From a checkpoint of a small spectrogram diffusion model.
Model: log mel input, arch dit, norm rmsnorm, width 160.
Training: muon at rate 0.031, 15200 steps, batches of 256.
Data: trained on Morse code for random letters and digits, with fading, noise and interfering tones, 149.4 epochs.
Rows from block 3 of a small spectrogram diffusion model, named by matrix and row number. Rows with one number belong to one neuron. Each number is 128 + 24 x the weight over its row's rms, rounded and kept within 0 to 255. All counts start at 0. Numbers have three digits each.
Before each neuron's rows are labels from the 100 clips, of 14848 (inputs lightly noised), where the neuron reaches its highest value: "strongest on" is what is common among them. Only what is clearly more common there than usual is listed. The data: Morse code for random letters and digits, with fading, noise and interfering tones.
# fc1: MLP up (model.blocks.3.mlp.fc1.weight, 640x160), inputs 0-159
# fc2: MLP down (model.blocks.3.mlp.fc2.weight, 160x640, transposed), outputs 0-159

strongest on: tone: high; mains hum
fc1.26:116134124109126098151143131167137082092152155148126142142157148120171114128150102115155151119156187140134138148134138134145100074102133144167101138127119101122111125143127108160131124113104153183159158122152088080080122134153143107098118166109146136144109139100123110129110137129124150104144125137142125113130139147159101119111070115139130157096101142140156098052178100157121135174142132145145091160114126153110089167167104123145112144114092132113133082118142096140143121117108109
fc2.26:071128110124143147094119131107125111137152113136125104092118134096115113101146108145101140135103166131125104121158085101171101157165156129155098107131108111160173155126115118104088126135148098171114144153128141114156149127090139135130143112136154113122150131135158151121133135123106119096160135113136146120108168124140096141110131119177084101140074149119118090225115100168133094118113140138093090149130174129141121091102147149141136134093151118149131099109139166098120129143124162

strongest on: mains hum
fc1.133:169135128171123163161151110099105137138125129128116100118167142135151125144165130140133149089168138149131163172162102142119108119108129135135099106135144127077127130089127161135145128125118191123100097123121119156136144161142126155076122150173120147100126089091129094121134096090141151111099116095149129130114135179144135071133078105121161135138133158161138180129154114122120094114152104133143136153111137172167156143150167153158142113136131107156108138130142174140127163147156123
fc2.133:154139108160132069094171117139143123140128114131108133144098098115155142125160129119116105075119136135150101123177092150125132145132113139132103114140138135162120131085112144136121133134137071149139108145092122174126162087113144108129127104071136109080085095178128153121123123102139132113084121113103120129138140129105091094115115121121141150100125135089088173132135128121113181141127098111106130135111151133109157101123114074137147111159146072147132137114147090159129173077111142

strongest on: mains hum
fc1.43:187136170092074179105116122143073129139126133137147110149068115155112128096170106108142148132116165110079124123146110150094130114142122100150119142122112115134103098145095131121131110114124140130120130122134121115173158117173102111138149148129109120130158120134085124118154132090149117147139126118120160164118147084142184125132103100114078145110105106156129170107136157127129136123135133151130109125139137078098135196128118153098133107122132104134144097125183078121130128158094121
fc2.43:070136085154096117094131082080147145139093148119148122133087107135120145179101154139140156120105080128180125119120145083073098129139123171111111121124159120114155116124166131152159116158137140137105139152119152133168121112091127096154097139130138118141152142153154124065126142161122119123110113133133166106116099104124138129135103114139149133101158139161118090112141089086118147124124096125123159113158137142139126097137142139131094142174148147132123179171074122124108133121110115

strongest on: mains hum; reverberation
fc1.362:152117121125097077106096097128138129129139157090115133080143125142162152104137151114124090130144169161093128095122141116114127118145114128134121123145106145108142205138145131143179120143124111150144125144157130136158104108128116122099139136150136127128097125069109150150139138121140123155125121103117146128042126158093124125118133133138139116133139056128106162121164116117148120159097127108131127097109142113121121124140126071172129128134103137104066128127129141116157136145136035
fc2.362:161116150099133154111131145135143122153143111125103142135126082076100140117095163109136167124140116164148091110152153117152101135074128132156097103139149134153091129127162157119083107144116120168126136131090108128118123147127058069126120123127150091079135123137124109172141129157149146146142092112121171103143119158118128159127121129136163140178124092168157154115153161124129138136166093106148102141110149118094099165118119142163121132118165141152144117104130147175129104150145159

strongest on: clipping; mains hum
fc1.106:158125134148125111094159131116136097194131105083132120119059120139154123095134135119123152115119112104101154066131142118146133163129122123142144130139116116123154148136105109146162117130117134116123114122140130137185112131103130085160133120191119125118116123114084137169094120124167095110111095129154125130113101103116098108105160149094157044130132098121106142154134118143116106146129130087130142146139122119087142162123076097125092128175168122142113162121106164112146130152147105
fc2.106:164151134161118157182157155138141131052119137080105120157189149110100115113139142105136104112138112150103103178115140126118134113113153124157160119114106104162153108153102098131111135125109125115131123150155139154071102127088140172119139140087122116135139119122176115097089104147137132122101103117109139154141127124127126102159120124077154116123116091137168152116116133151136144111129145115130105105123105149191149126100159168136168116120086128139124114164110081151107137114105156

strongest on: tone: high; mains hum
fc1.204:150122147141168143143103115115165147130128141132104145090130104122112148106075107114131106111126139075140086183103109119094161145124132114121164154134166145127167148079100131116158127128103124083107139123181159108125133128134132122139125120067131112100154126144125145131132141105135124080116076108143086164098066114078098100141131104151114142139139123124088158117167100132154097088118132133105149101121167127165148112127168153137153093127135136108178126144137124117118107124134117
fc2.204:142136139136102120115114122106163149132124128125149121149134146151137145111080131130106150138119154165157151071113076134158152108110139115130171150124182118151115102093112139140119117159157105078148147155176150098119136118143142151137126145188128118118116114133160110149140136122151158068137075137110153128167138116149100107116122117162116109095079120143178144187145093135112150150165137124116105105105076142109149145148102122117154084154123140131177123145116167124136125118111144

strongest on: tone: low
fc1.323:089137124128137163152166166157104155150116120116119176146106122137118122132155138129098082123132137120141163171149106086133164111097129154161106128101125161122124165146107125146152138128105109123118196091114107133125136100103144113119128163111122151129110091173146112123086122127096167093141123157081152076122148095148144110131113157156111151082161123144102156136136077096090148142123103110149126105125131145144153100128165138072117141156143120137129125082132123125125176156124142
fc2.323:165095115119146091123155154080082168132122120149134154089148166166135121123170147132136145130129084129131116119105151110150183093120103126145132139074145172116123136145154140183138129161141098118127098134106149135140081098124128080123134131124098111136146163105143147132118091132132153129088122097118137122127132077121146121091116182155114102120122116155114119146164152097154112107151111116130119096132132165122108099155130170129155143107125113098091124120141121191125183129113135

strongest on: tone: high; rumble
fc1.27:119127143133173120160097129116163122150130119140148134133117082165080104122083108104145136132126098150113146148092110130139154163151150114094151111140140115138137128120143143147116118077133106145149138124094109167148144190114103105168141156167154071133092155127074079125136121094134118134185110113131153171119118116094140107167130148115158127113104107112141140131134170112132092192154101128103150128124107131118094110091131103143125162148141139131149112097161152115121164142146141
fc2.27:126135102123165102156155124111087127139125141101135132139127073166100143136167157154121154129119163138144139152167139119113089167169121142163090132140115119140136132116126117109115126076133110089147107143158141091130101177151156102098123155157112058133088109128110077109123136164116143113090147136130147086115131136103109140174118113139092137116127143105141116131117098158100099202151153144102154117129098125114167135129154094107117099134135111130105135121114170107118109152149154

strongest on: mains hum; reverberation; clipping
fc1.412:122130093134163118138129114107167139158104138164127085127176172074138103189114135127114115177109123132114125121121123111074115149120102152118133127113165123149119158161160159127139146109122142152183131131113125134115153152146099146127155085106143107125178112127104146154109158177154153143075126115110083077117147087096149118133153105110115127133134165086135128106136108102120119140122114125119111103131173113092108163131091149129128124120121166128105118145089147169117125113168127
fc2.412:141150141122149102129106102102092151137120125093126085128159179063140166098131125078089105079102146131152129114157141117109105156109122104129129135107099134143177175091090111132167149124145150110181125125146137131118111150103141145143111085123115105136180147121104147153150127090125135107142128137112121166108100101090148139144105150134116138125133082109109127110124141137124122134109128157139136149164159110132154110110101103117106117166101103123156148164170162171113095115174123

strongest on: clipping
fc1.462:122105123129110109113119126116150158114123112124120128144118123108103117159112129111142134144137122127129130103138132107099141145156078144130127147147167136116150144127102125121108142131099116135132119074116155118152116128109124107111118125147114150126143102116095149119128118113123120127118126130130120131116164097152104110131125190151139115120169094120182111125114132145067125122123111000135117126094160098143142077122122132150068108113140132092138123169153125123171132131130125
fc2.462:139126143128120158119125135100126136132130124106142152125138134123121103136116136131174108134131111151119153130134129117094130120124123137118160126119146151134074152115151144178127121135147136131134113175123095122090138128125114133120101131102100133150124106124147121156126131138115102130137134108143111134121039119117105106140127136156102127118121142136123120069061110139070142127113110246126103142072127138120124183130162108130167116110094128172117108212143129128124110149126133

strongest on: clipping
fc1.198:135098157112134173136155129117146102155121136119142136127140090156122107134109148095123164139176136150121125137102171136174140139134112178106177158153102121123133142133154099130164141120120145136122114098131144129146128126150147135116093143101148131145136135113138120206098120186113139098163118135146104129151126157152120152085126113148137105136156132077128140175148128135123137163157097090133161133163182063098152156153118110157145121158150125165112162125083140108151127157126150
fc2.198:149143145098113087147161133116166061100106106141131111120121118112158113134105127114074103116124084105134136148106142114103121136125123117087172139128116119145163160137153123133093113110112130144134134170121111121166107115134168117145101126111110122171139114159118114061126171150167156101146108127123128112093113111126144141160115193141106113127056131144155123069151139131086134109109098150104118096139069098129145103120110132115140134123114123114110167155125110137147140102155113

strongest on: tone: low
fc1.342:131185129155082153105132171107126148134118099142138153116130089134149114114138113159126110122138163106119100105142151147176141101123206115138121107160130105152112128130160124084142086120134121119131129147164107124159120132113106115090098106130129125116139171127086127139104140106105186151127152088120124140142145127065145133141131167116117076147131098102124148098181140135163114120135201116128112106097121096145138118087112105122132136104165161099126113103155131130135140123101137
fc2.342:131101140159161090144135165090114109098123154142124160127096154109126127135133125129090172125093180129099208179143157150092149154119123128149147126100135121086118131101160168166110162143135158117106133149175134139138101126164093156124085124105125093113120151136121145150113121092131113160111164105154119149121121131176119134102132128145107103119167111167113146126129118084123137130173212145127140149119139122115111148143139128135105146108096164139138114141141148105127115123143125

strongest on: tone: low; rumble; clipping
fc1.212:159097129160141101112115114095126113150148103106114122098161110131132106112100100149141115169115167114105115090166158109127159152133119177093120118128153165150135100135085115108100072080122145151102172122176139146102127103130128148090117114133188140108151128086095084142153153119131134095119165183149158146158125112138112177107132103105119131164136135117101133120132170113144118112118111136097117142133164145155104117159135174121105124145088114110158118098148108144125109129141135
fc2.212:091116138094145102119146137120139139159101111157114138082153121135129155140154148112128132086114091107153117093106097142133105152137119080175159125116102092143120112124172140138115070070133139105098080124079144104110127100124136136171146112130064127149150128079137083150095107132121118178138105085147159112158124135142144093099101130154137134170131129120102116112119093147133111120123145128100135126116177105152155124146112163133080134119088135134107118125121099137116148149145142

strongest on: tone: low
fc1.108:110145106162117095120154100125101104123170117153122096147124107144150124146152115116158119126105111147090161091114114138125083087153116093118142141089085127123127125121150141103093183167125132105134093125098140168105098176116096091087145169072090149103084157111117156116138127128129129164152111095136094154119112121101099143107166096140113129083148153090172119119143104100167095117128134135142111163116165132104148109153128143115127133147126104135137118091128130111133139135109162
fc2.108:145164155096107091117107144148178152132091111107121147157137103145142134114105136148117126121110153143169152095153142107147177095146111169131135122090157119124129124132103107131095181154133137159129170131161139085098152171126164082173103180079168149156080098110151152133135136117108125089109154156143090111121116120107143116086151136132140119086115105095168141120135159161128085114135137126135130107136168129109109131132127145144115111119109149145107130120151114103112112147124167

strongest on: tone: low
fc1.14:116129125130134153164125094143125176110135169126149156137109139146114118140125103136067119122109152116122121105122138130148092123144180117133155130114138133130014140129118133076131134125133105143151136175139082150147148128115119152137145136120122139142129114124117095147132122100175096126125112127117120143136202126131144116107117190122110173107104112099134125073181141105120088131139123137104157090154120140106129053146112112127117128152105125122133110098129140133128134159120146
fc2.14:113100105115108100141125112118149185141107142142126110147123116122123147124127111148037162129130136115126120110124146129094123135122138144142153152125134145131162122138137119163124147156150138115152129107129120147141119150155131116140129118167113142128106144119135124126119112130233132157150135139123132132108107153135164116122093078120126096128151115113161159136147128092171140154131145125104093108164086138113144255146116117154132136113098123132129147129134128159098135136098122

strongest on: mains hum; clipping; reverberation
fc1.239:168119141122106099134130124165107114104143140123119086112156127116120134146125106093137154131117141122109115157164110180083151107140142143122118126131127164136120124106130138147121154162137136128137116212117112103168099127162131118093136115110121123140120115166095122107111078116174108132114113157142129105086103134132103113150057139110143049139078140121136144129141136103103144144155114156120106114095156156151108118162108138097085120155133179079115131120090128114120135095149150
fc2.239:111155130139111155126118153084161097154111108136136147129135141119155110125128138124177138140150116108125155123116151145128128139127123134127101149137115113108104086104125113150111137120122137119145135098120144124124096137192140145123126153141132132112118091142103134145122101123188168135117139130120111117126145169123076135139185073155146164116193143130154134118097112098146140120121126142131153133098132109100137187115121123128170106129124128252156154064120124135137130103128132

strongest on: mains hum; interfering tone; clipping
fc1.159:155132136121117118163103098138098142094161162150148107127141129119173138129130143131140172124168114137113126154167127146137167106118085166109129139154124049149119120122151117112144131092133121153113106114107129150157169130152142129106060123092106112110157114156112083087091121149188119117124143128151094109183139119166134140109115115151133097128102153126154142117145126083153085139144123127121116131143128118140111152144131140138140110126159150128131123125077119147138105211152155
fc2.159:132150141147143133104126117127134153163134136139149105084144132148174165113095165141098131110109116115111092110162150123115129110131130126142062103139160158081150118157089135122163100109129135144101089151137143102144158080126105132152103131119125105131107158135131106124111110106147137101114139134092092133193111169163145121197138137158111123114128146123178172124133115120129107092161144146098141164141147162173152109093143132125139157103149162120128125102142141133131088128141071

strongest on: tone: low
fc1.493:133103145148148133113119184100134117122089130116132036161105131121115129119120186138142125156128135091124151129106117146128149101137152122127126166150155069138110147145098109120154100154126108122122145146137083146131127121095151155133113101177133115143158124152119144113102106154098110093096127119145113129141109083131123114094129120135148077105122093152144133103151139162172161138114119114137150192103138106159145097156169080154115099138163115145148101122142134128140171136140104
fc2.493:138113115111135123138141078103139113131179119136134098144118133113130123144125072099099135094132126098122157130159098126146092098148153142130107088153103163145118125094163148133153108127114133135118093119111069142118125103094117139117137096174106111108147139116144125118142151107082140178154110148156125120150146142134145119086124101121082188124141138158130131119150105116144158128116131095143102063132129092170107192148165070091139143131167151148113128142113117133131105142157105